config.toml
model = "contrastive image-text model"
image_size = 64
crop_scale_min = 0.8
tokenizer = "word"
encoder_arch = "densenet"
text_encoder_layers = 6
text_encoder_norm_position = "post"
text_encoder_num_experts = 32
residual_init = "zero_last"
adamw_lr_other_params = 0.00075
ema_decay = 0.995
final_lr_fraction = 0
Rows from block 3 of the text encoder of a small contrastive image-text model, named by matrix and row number. Rows with one number within an expert belong to one neuron, the router's apart. Each number is 128 + 32 x the weight over its row's rms, rounded and kept within 0 to 255. All counts start at 0. Numbers have three digits each. After the name is the row's rms in percent of the matrix's.
Before each expert's rows are labels from the 100 texts, of 14848, where the router gives the expert most weight on average: "fires on" is the input token at the peak. Only what is clearly more common there than usual is listed. The data: views of escape-time and Newton fractals.
# router: slot weights (text_encoder.blocks.3.mlp.router.weight, 64x192, trained with AdamW), inputs 96-191
# up: expert up (text_encoder.blocks.3.mlp.up, 32x48x192), inputs 96-191
# down: expert down (text_encoder.blocks.3.mlp.down, 32x192x48, transposed), outputs 96-191

# expert 13
fires on: ","
router.26 100:067145181125171119121164134085144165137072096152090129082104088088143078145161089100186090073061182077126099116172135094157174164095127128179108193110129134092127179170109140140140171162181118169146110109143121154124123110151085132161152153190100100106160100142151139128169088138140088121
router.27 101:094137113088163097094186172151137125138129153171086155153076140152105117103146077143099130135085120092124168109173151085098125169121146114151141142151097143145094170132170140130113129126190130150096169082145103124155128166112094158179080139103110146190107136103177157136181094122160136135
up.0 152:121110099143149150165099136127163110113149127169088151157129133152139186154122134179109075134154090159085098141093142109145105137089136133115119122097158174103075143100167115160176108138130131129115123145200156088106147170106100175172140178202117151183100141143127150119089151126121108144
down.0 115:139142084145117068118182147128142147156147109148124135124067133188128101132125179118114142108167184145136165116131121147110079076127181187094104122141090105168121102143127144172068066144122179112156127140133141161150158101178133091119081075080081155106135109145114167165079164139170136163
up.1 125:117115045154128159175117090138159171118147172072153157154120109124169162180083110124166103170143173167138128144128120137121159172176123109047093115097139175091147135080086145125106148108119129157100098147097149196147151143056164139130105164151149162127128129117138117195126145104093128090
down.1 108:198160138127186101134165213094097112159137110156120131126146125157074151154145208147119130099147114098134100201112145123151147131080138151171139111159155090148100093151110122146172087156103118171099148148162139101149139079144085093117149139157125146151140144129090087129117095118178127173
up.2 096:214103132128149056148116180132135150127182143127108115119136137109103106113088112191095174132179167171140139153107082181126087149063083122165121122128158152111136124107120140174128203122119109107149098126120102106102109168095150145123179145091155156093137132144116208168195136108119114141
down.2 095:137111124178158122087067126058140086163141103086120125126088117121146110078134099064155091113071131134133130102152139143143147125157149108090159128112118095112114152128141137066108079115111142134109129073144112172140100108164075082177102116166152149173079085147180119162134222133093104140
up.3 096:081149123088110044166127116096110120156104075151106132072064180097116115109163196133135131105099100122090146080141104084136172129126140139062117166074099093180125149188157074110154133117092105147134157092133129125153135048184089169103127118097128123119125127128116191088129169108090153128
down.3 083:139082119133102132137124157152070117178170125109091115150101078133139137147044102130077194101139162092145082204124148187157086100172162098172153118176142084156070133108143179133137159139127127115145125149140089105128108170133109155139122125142156131114093162163118106088098128101190110130
up.4 064:122146156186126150154162111077182161109130135091172083075159156090104131086119099097132071162166103140131079105167162109147110136083145129113170137107176125160101107170186136100119154150110091133118161108113111100152174159163131164161127104118141178088098119111107155129165182141114154065
down.4 091:120095143134184132060118135180080123177138137193122131188149133107163107133142091111135116126176180110228130151147107079125112147128119125117108100142128085128178128118100097143094123131106120113152096172119071121143138149168138127116067075053173066126141095177119130098117155153110153128
up.5 070:129119104143123115152109137109138065128150058147135140147152121151161201138136171166081097143058112137119122105090135149140134126110109146126054092080141153163167081050087158099114137104112087147113105127141091098148105093103144080109036159160152118121168150114121107144095144167069154134
down.5 090:124125162153123120138143146157126126149147101141173165167133080108187190206105136153115124107227141156158051075120196178106135099103167101120114144134151148117178113142163144076093067152149142111099070173151147145088166136185164115170145122097085151073122129142106072141111113129132142128
up.6 101:167126115162105189124166113076057137158155093140099158139132131122119146088127143098117113209095199113201114117110122123134087117125128117105209110133102122110166103123099142148100116156092150140094133152123170199129163117140062070114101172125173186102162103159101125094131116123171127135
down.6 126:123156121158154078099155114145140145088131151124161126127111119164157068111121074151152159049112069185134169153125065109103164131155113136115101091152141088103048111131119129122146134121094128141131119129142065116116063155140197094143128057115121098156147158096129115156164136122110135151
up.7 090:070128203173186071163109116146146119097145105128085058108154120105133147092104070147108182080127156145122132177126110123103145060100158150132097131132135111118167124139142145102131170121108105159123123167126110127130146119086102130155154187120147135135113181106183152122103138103113119158
down.7 084:124141119123088104132132107141183151179164130086166128141114107137122087131178185121070081127230153110134098081132149133104128124157103118099127136078108095152110119102093108171105112121127076098112152130178085106151101166118083132121139128156097141115133111150085026115193118163166088099
up.8 097:065109155115114129103113178169141114130114120148101095107119109146147143117170136110164165109061085129166051094108156136147144103146073171130161140134123080110164110184112090149135111105114135168132137136135103129103134090179069135092084069099084095148127136117110139063098145131159123159
down.8 095:189139118102152109183121063108197133158143167116149179181107147151146126109111154109066106167193175131106118151153120126166081168142159085113076078158096145103087112175113170102153157200139087133141153105120086117121120100119163149115123114090103131097151201171164112146119129106143149116
up.9 116:136105125106174127061188095148077085163157082106147079110140199199097135174171109160142155115095062137108095174150113142120128091087073111152110148128104092122078147169162167155151127163125152108150088164142145111140137111139123094105114078143104110127103127147097169168090091150164104137
down.9 095:085127121130141143164125200074171154133104146196116144166159087164158110127144142118158155147076160131136157046093087116161137126127174155115148101102160135091145127111127119178171130059114067098103152114155139154077101096081116091114083166074141133159077133128185111106149064103085160102
up.10 123:083067132142096084108132120126103098150145139127057117162120200196153118152143119108173113112127131094126121110080122056129124133106175163174112111126114103127129114153135151224125107134118125056158155121151198165115150120129108125168077122157106191153112119098109133097117136120136104158
down.10 111:112142154087161129149129133107134149099107108166169168137137194123148102076127109190211139119151112143202140126176118144142140166127105167129091071118159123141125126137155090117178117177155077164126122152170151150102157172108150215089125071090131112114119194131146168103152140192083128127
up.11 092:165098127071116136146157071112119139102068130123070148117071085118084084070105149116110163121154111183073115126158118098151106127078095156193174111160110118104150162102122118079135114128119140068111165085099166156135124105135108090146205111080183128135155073121166107082107116066158099095
down.11 113:134123127176093146136144176077114138112122090084139118107119158139115181108122083092157179095107105149187158126078115182166163160174119115143139134100082113057139139092134102149126159139058110156125125097148191131100119139102138086136166114176156152132128139181175138165175108058115171145
up.12 092:227091105137125149171182098169107131092122129119132178187153076154140119152118086074142129149136165196149148132085139166101116157137106138113114145117166140162133128069085243126147146125087122115125074129139166130153079155140133118156174134156117164128158113132137090110087189157087123119
down.12 083:135106127148167111113146114116115185133125148152143084128102115103170122138124109170099065055114081101145123126175081103164112151112126140121132131159102096166161105140139070117131134129037107145112157126159057118119109129134173128061081072127135116068200171191082131108176106167151137107
up.13 111:104197172172155062156148153125141131182177154154181124113149183130140105142095056147160123091157220146172115091172120173127129139152173129111112158102085091154155123200111110157110178107086100169183128111140119128115137139106134118164164111158135099126133069106122128095167129109136131147
down.13 095:144054130116122155102120076062121192165130161148102148101097067110157093110153149125116193162152080115057129124153156073123144105132138105135123089171135129115089122082119111115207073186154090090092139155114093088166098124087177157104110185132081149105095141135159152139128068132163146105
up.14 077:104136124107089118175137125128148118102162145105152101095094181169146100079145131083157110171172111172067113085176207193095120130099144132087155146117101140129137157115104103139136123201125109070147115098082169093109113097092099111159086098057093151149112156112097165114156125078127122132
down.14 085:137118102084078153108128134069101120158129099139140150188139119127124148071075044127143195153124088083073089151141141116150131137141110113169114116143121198112142163087183171099157186092119078110092106186152093115127162094077135145110135125135133186068087143176131114095144091131107126129

# expert 30
fires on: ","
router.60 095:102156123140121115119174140074143192113125128077173155129141165087163151074146081127130156152127109110140110091170079150126104180135154089095110138147091155100164168197119167111160149088115176161135200068129121101102125130088128134177137111111108131141107108169141125151189093157102131170
router.61 101:129131157134174169147100100152179164109113172098184165126115107081103145116167120112113167099098115085135116087158093142135161161109168100132175186152145084131112179191106112147164139161126121094110119091130083166176147132098110146156141086165174160118150120138198178165154106151136132107
up.22 075:164094162146097116112105130123162148140170087072163146086169093146165127167093126138182135094113195130125098157088159179113143111106151079073074104120173133153132140128127117113065156118105140074121122139142101151089092119017173074102120144116120122114149115085112105177098161145137161111
down.22 086:067151174124126135145179152157125108138156085132146151093098121145187108106193161063064121117121104134100191176164113116163175189105086108116068132165126125079098107135114121157127127146099139174153059103130127091188140069155103084100139135102143139104110163110070084139115171168088140100
up.23 170:155146166067089093151120109121102145138094123066099018110131144083133119065138130155097171186127105143107108134174140091145172163112181113124134141133151093127116156105131072118146119131159075144134203114123107104156154052177095138145114075197135180091118108135155122105108127164104097076
down.23 120:067139119149122168134157122058059126132099070067114126113111131098141125152120123106142084132098088137128163133122129146194130107135124177173120153119083171073122097142177143109131099170128134164118035145117115141140129175126107101092135109130191131127074112118121177164169110074181159157
up.24 122:138017084100065128128086107100141153106172155111150147170117123179155126167100099135162120138108116154153120143082134143138124066099112110123143079113141138180161096092167174122106198087158144111076066196093083134116131138052135111113112086120149166134178159123132120130143187132138131124
down.24 119:135172097159159153116186131141075118168107111134117127098119143121058138107122144149111103092099118098134164122154138144127135102115109194077091125060109119097053139091109195131172083160135142087126144113135125100121088145170171136145149210117109080174117110130110141151103113139113140130
up.25 099:121072181098067095077117095151164128075138137140141148094119070178149155126147121144132167107101132147154090085146123138124076077121073102078111140127115114114121078097125124087149087102106145079171106171141101089088092160128149132084091110128084093102120124132068103071132126116153118131
down.25 098:127116104145148125161125123137123142167065133139144113197133189055133115104144152140143094120196122151086109101090138155131185169101121128135119143089088174156129160171134086107144105154144141116156097166189082095126149104116084085129050187135137132138108144128118160114078162170090109139
up.26 103:114095187148147100120109111131133100156114146118181090123126069125152119104158119149131173138017102101101143091093093091128113137170138157138084092073156053145139122120153097058148127086152140204145104171075151170108074069097147094129061123111087125187170110063092120105126078142146090125
down.26 100:188135112147076094162154101163080111154121068200139137141143101107129119113097108056114088151164144156148125218150097168096097177227112146104110133169131152140092108099047146141143176152105073138113079121102140131086169109131123089157118093112131132128114119169139063090146182099104140154
up.27 084:159174090206177133176103105099132102122128095092106162165175147112124158118083111188075099143181150167090170203145110141138164208101128089105130119108200140143119116088109165132104094103093104156069129170086120138148124168101158126147142144125183159128131120091126107166130173107114168129
down.27 090:098126103178071116174213124133123136186130103143120124111143109159110088115133115132135097133118119109149123056119121163116129067149156164082123172155119154148107091150142169125186130215144176141139070146180124134167050146155128116116083140112110149112062142119087110157134193143111117145
up.28 181:127132096135098142143080114189182166103121127064109070168122151059118154119101160077114160163149117175065117126154139112120160159068176128122139151113185161097169084128121096058125117125114047110149098114115102098173139085082100140131087126121147186132079044170125107143170148098121117071
down.28 138:141156101122099176145171136085104121146128145130148104090128130169125125145163189131095077099135090126138188098142149149164121116118151139086099191127088130145105100119122214160151109169100127120116079160131105113155137112118182108154106155139112146147132150153053125131116108124143117155
up.29 064:111046161078107068089152095154116127183117158180088147096155110076138133066175174116152138138152122063154078092154150141093151063114071109134148155167080109115130163086097115110115139143121186110148098141142075104138081125171115130131055164129141093113114139149125183090118176118144114155
down.29 089:219147132133111107158157123098057126197095129140115099162098179142155111100155174112130072098098097154189161075177113093097075107123105135155073113085110166105152142101086104095116064125090100115139138113126092121188135076121178108096128163139179078115126117121114082117114074082138139123
up.30 080:142156203165138170042106087119202125082100171100078138126098144107139137106159203093153133128137143131139131156169109116101129120118183119132171148132104187127122143200114081166153117150169069102195160107087113113146078100115136106130149160091122093114128076084132108067129091088131109137
down.30 119:125148092117134126134170125095160150088162121137107116102139174104075064115109164122138095116120093130154161045158112090171159137107087131178132135139120201098043134154116153141167149153156133160101103111151125154151106158076096147109145122163122103097150130132130182087184110140166159117
up.31 103:174161085172136151177137130078101176127103119144137127116103193150113095082115093120128082102138092151098142132144119138158192132126153148163095091129157090177108070171162095109111134144144101164129185113105117088126132140186100166079166116046178151111147110159158150122154061132087163113
down.31 093:064095115121088079071125118159135104072153121137125126133149120107112125137132145122102144117139169159121124115111114184101104107106145082151155071144097058119137135105125128133120123117120141110072156136083123146159135070080126131130070089175088091135103155128157107175122109220170109141
up.32 087:154104153132117049118047090081121129136145088137184036124177124136135117116183119174152089093137144115112160108106136144140155134122169132133102113172159086123194147060149142176101110108144127082095081167093126103104081094096149173115099142177118098140161196127116091155144132168116113119
down.32 085:141155117147125139162137130056117161167154139141091140152109131090103173101087124161105111141125133124148161079100129124133133134117093104149120130153131135122097140186095145125139085085159166115136096178090122166129142151092116096087165172110108147138144144108129125096128131120171088132
up.33 105:143172090124069114136097135177162130110095120115154112133112112235127135117124094130074128095122146081117131094145121142124147097101111126131130171156140034122174143127079150120092121149114149097139112137109103085107093086089088051061175094146106104146094143093094082166086118116129142168
down.33 104:156127115160149082080116092151149125110142138118170160169131123028151140108098115160096183125127116129078059157113098059103132161121145112119159101133124110122090175097126105113177072076044111180103126181102132154124112169142144086180089122183110115111159123150159142079086144082115199113
up.34 070:046167112132067062102120091114162145156088108161109109123109148141064073139157105151145071114119118080154090102106123119116159138147147120103098101119134112156151157092140092219044163085160119115098118127095112105121119073096132143124124136123111145141142150068157126108095133137121094108
down.34 079:117164147140084118169148179118120098064163165114105181060126144137119227112111171110118189103091110095168099160100117148131125145124114108074169077174111120098099189150153143132175106075141138097091113147120099153163094113109179107172162147050108138150110115120155141140152142093142122184
up.35 132:089126177135180105126138145110122102103105093186181112070123096087158171144152171121130144166127099113148134079141095141099111118159120114117115122081154070139142128071224101129173119153153104082123133139148097142076099120159086120063098106083127105125189154116053097177146150149157113136
down.35 105:168159082132157150088097117081129116135140117105105083138125135101118097130183148141145101092111127090082126126108111137044111062149133117096154086137149190088132082127142123103094151141122120196149107136123172082155174179135122102109147172156140067115029122145078143112133130130156111097
up.36 125:101069112102123145117151134174139110117211130152054123139125068141093114150138109166160077095143217023210106105089117150122127104136102131160108096108109103143112139117154156146137196128136154060148128118124173141129113088144102126148135127131104074104125165118162108136121088133094123156
down.36 122:072097161132104153110144090112127171159117154181124143173137206090147078140157157075149065090077128179082176101147098059150155113113175165107175101082113183158101102121122092142186035144155140159135114111120080196171132085107083129095084122158166106126117145121105155096114154165146077117

# expert 14
fires on: "tricorn"
router.28 102:161196146187173108187133184154168137134099165153111080143109160111118122092111111130172136148078159135163167106098088139075120116112171155155121115093180124113117126145188166112084190122146122104066172117100089131122176173142093169141149115130187104111159124050114097117187109099120110140
router.29 095:151173156066177115153184152135183142166131167091149102152096099076153136137148107126180104164102184081153147068152109116096099153122127119183201136131164141125158139158120108145075098162156181142178179117107075156184130152092066111137142138122099074143192069078153185129151124129131149149
up.0 130:141116096123115108120106058138116130096154112144135186153117150103185195124068154100100121118152173113142096164137147111100124141099138116126167135127134164174111107075074135114135118135174102146057145153069120112169122101110123155130117172122157179129150120125152121182103188131094131098
down.0 132:137114113145115150114218184092130105093148124134132137130128092146132136134135164104117132094160100130144135177127105095181161150110091163099093108129108125184115150119130137119146144074069138160142142141181110155141092134154112125154097175085095112118080157147121112141061120165130162143
up.1 120:107165098081203155131142159049145156170122189240154156167122124115166106151113127134093143124212207128176103129136128098134128157135131128202162133171079133109101155162123107116159073152169121186128129161201162164140133120092114112156148131186196077073088186132136148100163132149168127159
down.1 119:133151143211164109148151148181203130116126111145173157102088089128103166084118104159155112134173177151171126188173112106128192116080121136070173113092115154120129128152114134077081153139127138174104114125136144155120110124112148086085100107071125192148112134114105171101121124137155171138
up.2 110:144103130139104156130129151174120129150227181157111134175130112133128190130126155103074153170105131103130111180128132154152089127161132134065067150133082102175142096095076163074107148080131096198149103136145068164124116104099139093092099156123086116090110099131104100143089102125061149146
down.2 119:149099059126120093160135122110121137134128119209147158125148109100121081088131147110110120115186135133122202125143143089124102179147149151157122115154160148118106088089104155143124038145113125100114135165096181181104157128080179122145125157157182116160089151134064096183135177114155062106
up.3 083:135118096142143125166164142179052160159150057129180179129129136109105134128070127159139111070210117110071113154136145126095145113150117057135111121156107098119119134154134112093104124123114141104101090088142162099103205156129184048163128161110117099121091082112142174104160069119151165068
down.3 092:166203174164122112123099126069166114140125140128217169117163126121085109096102057130106125121184117088100117078135092127116133153112163103193179128129134157152088210124146100200113148162113139137144132179109153143115070095121158131127154091164133132147129107102061141144133151138097103138
up.4 098:150123105172125122110109098079140167120214139140157210180175136077198167144101105107149140158121146157121144159104156123085175162128124107094130073115132160156168095057091124110110119153135096190083108172084100151112056118115141143125179165137135123123107148118130084164131180115079138136
down.4 103:178214131163153156077146142126125159104111105168124128064108109138101133168130100173110148087106105119089113201168164139128120120088103126185101124169076176168127125220131109121093180120135159127132163132110189096114125152160144104100132121057137137090108175122147096135126119162126170150
up.5 118:125160127129191130147100166104133170149138169144135084125119080075092108122126056179120137112145136128176125090188175102109185155148162128126102158153067112146155180166097150114140116102127100238164148160146092172144104058119130172144135139235176099099140188172089100123139122118148152142
down.5 114:130139148139087187167140101095119089089139139152173112137130124133134081105073147111125102102145121125126165221122105097178144134155165124184126102115178145074101067141077141077086111110161122141133139134102163092129123141077160083080109148078161090101042144177118125079168109120138118116
up.6 113:173082138111073071085111148167125074131159100081121138096136160136091123114116177153156148109106113125092098180118078134094123114109121135113116146116166138158167131097096171164155189164121166089120107104139195070150165192139152068100147118059110136131099112107077148100148157186135122150
down.6 106:126157095116137158165179105040086137158078104112108153111112075151141072115164150067073086110111076120147180121155126165131068078162133110105164166166108129064030098145118094139094090079123112141128168103101069150080140098063147179131138175127165122118090182134125123140103116063098077127
up.7 102:077095159075130120171157139204119101123111181150073163154121056133133100097173196142064155085209133114176158169044168105152078120167155164176116112163116150132103088159118077151136103072118111137111192162148113099130158123161140132137136146066074162085136120127123123139139113131136099150
down.7 089:163141163185172099122121135147155130117180172106192123103160133126173108127155133154086108116132091130132122103150121097140217139137085137079168149113053102109113183115127127137080084110114118111105085138139119174110119129129174092115068128152111078136115152148116185069148156222152147104
up.8 091:168070085105125173120085164107161116104147125101097138133088107121110099189147108093145098128083148077099095095067166119120167108145080117150111095071140101128160156129150175149083176106167176076131128137146130172112126095103102139076086139127050128129136167122121134106095137119109136129
down.8 098:126194081156114099135146125143112124127119103127093136083114134129107099141149158067119168099142150084111123138167122125094108162152136160146129106084106108100068096101135128137197127121048191132197148108099115148155104112145094114113100164094079120090138135091130125114093136182161134128
up.9 085:076044109095096147154163198150137100109155089076099062155138098124099117140149131163087160106118114162056173082148160143147145081045129107155130177140091101129103200149142155128103136083085170070190133084130136150111158140119102118105114074146104083134114129125095067122154134105148118172
down.9 074:117141137085184101117110134169051111107113143104169154178056125166169136101085103101147133091131112099161129126125144158063101154189221184151134134144158172162141089089116126043096166117060152107150159113060156143114152133124106121159165151127170110115138120131185136122126114159105151116
up.10 113:138198095134211117128154141092126095165119129100105115117115130143135110077135148092091121109095143174071099096135117103100168142102085133126133078111152101069092129139149169186174102193141174083145116131132154088068159123154098113119135161186149101107136105124139129063126098143128089143
down.10 093:162111156142132151104190175167153158114106142142105136146087140130093137163119042162179121145126142120145193095175146113121121123175149110106158117090193136136121149114064145077093117150140063122166141130101105169100152081042155125155116088040091139171122164132170103086184139135131132104
up.11 104:127126122135064124071147117175168087099121174171100150179100141101119145095176200103086155145164134125129154109082071163157137097108147140119141164081123188159141146081174159158116114131160130106132049121090134097151118137126102128163144175130107129103140081123135147168155147194110102091
down.11 093:134159176155134053156136158112117146182167146228054157116161143093116123149121139135152125162160064109153095183187168109114165157123121178159108091116146152069115087124129095158096140150055097120135104127120067118141116162141161117150157095165133122117111122085132187143077125150104068085
up.12 060:146155133144122156106117148172170140145158145138124146118095143071145089086099105151082125133123159092139136099117078144064163142113147149168132131110090120146133135105154181112155163193173151102097116113096105106152088083180176195129154129140108086125122142136136140106152137160116170110
down.12 078:119075076149121193158071143135145137058148148124076142165114149110133169119118078170116171100146140136116034164133135138118165108138131069132141183142082123174143142133121111133073180083173170156089159128099148141115165129078110123096136103087177096097142095103134111172122206117120127166
up.13 135:102118182091108137162093159162133108134150166158109191096142123170191109150120177163114107086190133131211106158058158085167031104177124171129108122173104146089108099132145066158127108136139125105144174137172131100124145117172163144146133150124128133122066154103113106099133074129131095133
down.13 114:174178097168208128138154100124087095125116093129191125134111141153092168084106119101091144117141103161082093104131136161105186189138146094141156123103126100151142125118144143115057099192118060143092039125160165160158138087150120067133147076135112167144114096131145157118111138121138146094
up.14 058:070081168101157160100101205200124102148140111116058106141115165151108113110145202147105128115174128115104163117148134075101162104158092118142128103122110121083154126154098140207108073066165140127117088117099161098149153126159104134181101125176106103147123124159147121111098100173115114119
down.14 069:142207150167208125146136107137132137169188112133147122128170159112146138093130105081150164096058137182174148111112132124182120098112144159172154149135081133136132188194109068127033136101184113140124122114138118111103080137118069100151094086142111161168133150119151161099132114104126172065

# expert 20
fires on: "colours"
router.40 103:102127097121178177080114115117176113137111130102182113073089123115099106105098147097127160115098166101114124112151149150113163189089170172134143132162132116126132123149165082123095138089125170177170169088170071087116123134107136111092142095172098103201153149076144168110156117103079095115
router.41 105:142156107131185174072152160126142153125106110161144114119123139132138105106164168115170152171127139135151137094190082118078099149126176140172194158156106115075096145121118154178156180167177133132153174093130127102185102159126098127139081106140101159168165117058121123153144083162157145133
up.3 081:099093173097163165137133116180146144169187118153114115107157105109143155071192052090051098166125165085109094128108151105118133163121179126114081158177087158126139169146122107111155120131164142141124165134135136153123107139115086120116167108161135094189127151164145114096140130135111191101
down.3 089:152177105165179157123161202095157117150182135128111128105091092157153134114146189094166139161161147160145149132127149135127103167084145129121214118186118140099095112106097106117133101066110125117162115079113137136176065096153141123136103146118136132100082124115108102109176145116132066144
up.4 067:092081148132119138136054113141159139114216155104139173150090136138106130121109187128137147119137183091111158169125134112149119168162094123100110097138165141138156107086134134107155133147160118094140050118123118109128084119080083095135152208055082100177086129103125103162110180142090143119
down.4 080:198135071148153143104188105088130092132129129162134170103125127155082111081126138150113117160124114130164119079117095144094103113110101123123092150164120095127121130117119193044094152117102112144128119140122065144136130091119187087091113123123101119083136106242151136156115137111146105153
up.5 102:117094079204195129067115138110114186172207132127090117093136091134100150107140166176133184064072119100148091127152142131128124126107109113172134107164069075133094162153102134137137139134129131184135155123155108142077104200103184059140131122185124109095116151111147082082112090166150149157
down.5 083:164082161117092127172130123114124133057103134151131172140101155108158132142152075133101119143148118098086142164145168135117129126218171128123124132153126146098114133140051145118164162124146124103129139133144109145120063121113141106144135160125132156067170149161129135101117133103082180130
up.6 156:134173136083121189162204100138146081063037100110081141126148166117162126178090149111138104090174080161100137137124091102150120109111122155117106124095154165100118107112120163184143108134139172116111128141133156131149172162120108178118145210116160135173152114138102144157109094190151117133
down.6 115:074102133179132101127112138144143147135128126117165110100059109161083138123176146141166113164104109145153155048136141202134109125116112108115125149174120142104164151152192066134095164108087098091087126120180136121076092079167149117122164049139066169132141131103177118135163152098161104103
up.7 115:153123008126170103164098176097133164087197096113099147189164089180141150076135105127138149114079132166108146127157116170139150141154181103156137141146175132110172123098101136110088109125109126158117102156149115152137114177074172137120116114174138142121143133123156129170103166052098164134
down.7 130:163122202152107178140157133131109087112143102161138118077074121101118145132129150083086100172164106109106133141107146064173155152123091185107110120148123115164077089122087147167195142177143114128096119148105129099099132109178152072116165192081116104095095153139103116095066135157125103135
up.8 074:123207154076121179114165119109153093116106148175184088093116162146114104116131065100139058156106139141104121088129090121106114142132137107135143128070076131111126115098153118129140135110114187140109137099117159135185143121167091143147121103110110130088088093115135162116110060151107098092
down.8 074:143137146146108075130159170032071109134139142125067126171156133137103094131150125148083116182186138164168168155145080088136126164207096163147081128169121109157091075102088153068192131160144095150100129116116144074084073093179128078089186152084139088159131138133132138129082157137136071171
up.9 086:163111136081174122092115153119145117169172174145103045153062085136134148097125143145128120133031165075151101134109125116156083173162133205183111138152115132138162123156113126095172125066154089115180144088168108127129103134124100042145067102119074112085126113112147136117111120108137106143
down.9 086:135153123175184095155075179132164146156085092124192139134152152136170078146145115136115140194160127115139060137175159147129139151058096085159158176119145112132161105193134139129136096190098141116114116139147169134154116103175141113095155125141147098090080102127157136153156153122154161111
up.10 095:182084177135197181111090095096116171143143148156058131135084107100137157074161170178102214108182112115123130073158148138094083105097098087186102113137080121108128170158123101082128107124142122058145119097133091110123096132132161103100139147158141156046087120144145131111147155140143140112
down.10 091:169068101094143158094144139146154116072141133124094161130112175132101074080123110115160082149064081106093183147140159088165129151174144221085063162069129187115098119106113087090127181165069102121115118068117180115173171183118173105118122076096081122139165131094154167136106070124133164105
up.11 095:159112102104075137078126127121181072175167159123114080117080118181122102097119147110125180085134155120150074153132114099152144114126100139153097191154062136165117144135145184099148185096146127132161123116137120116100093109136185034188104150166120096155154089085156071118127062135160095092
down.11 112:139101111142132110132156109129097172127160098075137195138146154075107125090140118073101162189126149167091120147186115088139179135135084131176097123129140126093122114123066128144136123150160164135147135134102095130221132157116168143136143116116092165150124147146147154141129188127131118151
up.12 112:148176116131158163144119132106078105121082125145114107162134152122134101113127064168097134159178172128133141124164126153113132147108115097120133160134117098158176136201083094142100143130170094151118159075141111128145139120143151167119157075168200149076127093133148103129164121100108134132
down.12 131:152102140134113137134153123093183124168164112180120145128079131109072063104131142125125107136085068081116136177123103075151127184146164200130044123148045121129135109122110119145157160139119172164121106148141168103089094162154129087098105166122088119147090158115112143117106077167106105155
up.13 117:134073156084144132078169084131099117097125126179058146134175119154121129094112183183164130123086093136152098101134154160151086131099135165166115111145116153161109102089143098126153100166095125090068086158172135091118135122099098136162097192146133100149139123063071146165146124121177156134
down.13 109:116078076187110117137134164102152172178141111133131119144066125114133086078152068096082123123126124181077160081133130098154153148129105057139119114171118055092098176143126104134087176113101108128196163081138138150120123132170175120127104065122116117105137152163158141094165092077099095089
up.14 122:199095123102107148126164088093118139087139114161195184116132105134187158089144173152123199128130084166095141105130119102088130154090096058162141091111162141134110126077175155097125077207098150088091079179130116083163156128118164085115147142131128166104125137115111141180154140168135143087
down.14 105:110126142155082142117158164130119149071111185110109139143108164127098156135111135085182076164131158108160142084101119174124120135163138132075137125064207136113107137126072143101158178138148105047101105099123161187153126173078129188152125119060129171112144084090146130101109140140073084127
up.15 114:119144190139113132094143097157112109126111134138105189141097128161107143186154143082138120158184161114131120141149166120149167148125089104126147153151141135201140096114176121145169140123152140153107122081144120136101117098211105127095136141128173140127164082133240108108153124051137116101
down.15 101:122169134165112087141118159108145172177121124099119075124088097128177045043098110158082098107111133157162107121109136094148106097171165148158155134108159104020133151119143091094088154111122108148129140196161128119146156144107098134119134141157124156110111209149108156123129098169097162169
up.16 093:142164153157146212237162160146167194071113135137163202157131136093148155125089158061125090176182163139103150108094116158114144125136105126092118163129097133137158096092093125132091116122127067123111120133086092160144128132097140117094104138124144143122156124133122136184114190116096155149
down.16 093:160146146093108058096170120127131116156104134116129082131116116179163141085151069130090137235164096080152145159185125152134124096117168105162145152165140092112122128130114154096114135124172165145183179149123113125149155101171169052107138152114158089102171140079131137128112105152129161147
up.17 123:068131128153148133119084083148135111171107120131097116168115127148102085127117119119081122082160076103182164145091118111134086101144177173136097166176109108126156213187122163128124179098093131176203150116105148117132103154114148089116172146168169145160108139136138108133114065111129120149
down.17 098:161151174111075087153146179085117152162149091100151129119110148099120099133136138161111112156130115112149107113182157158145183199140096145153137109130085138127060115108064085118143086100134095145051124165207097123156100124096102235123140157126098169150087140129153090112115120143117120094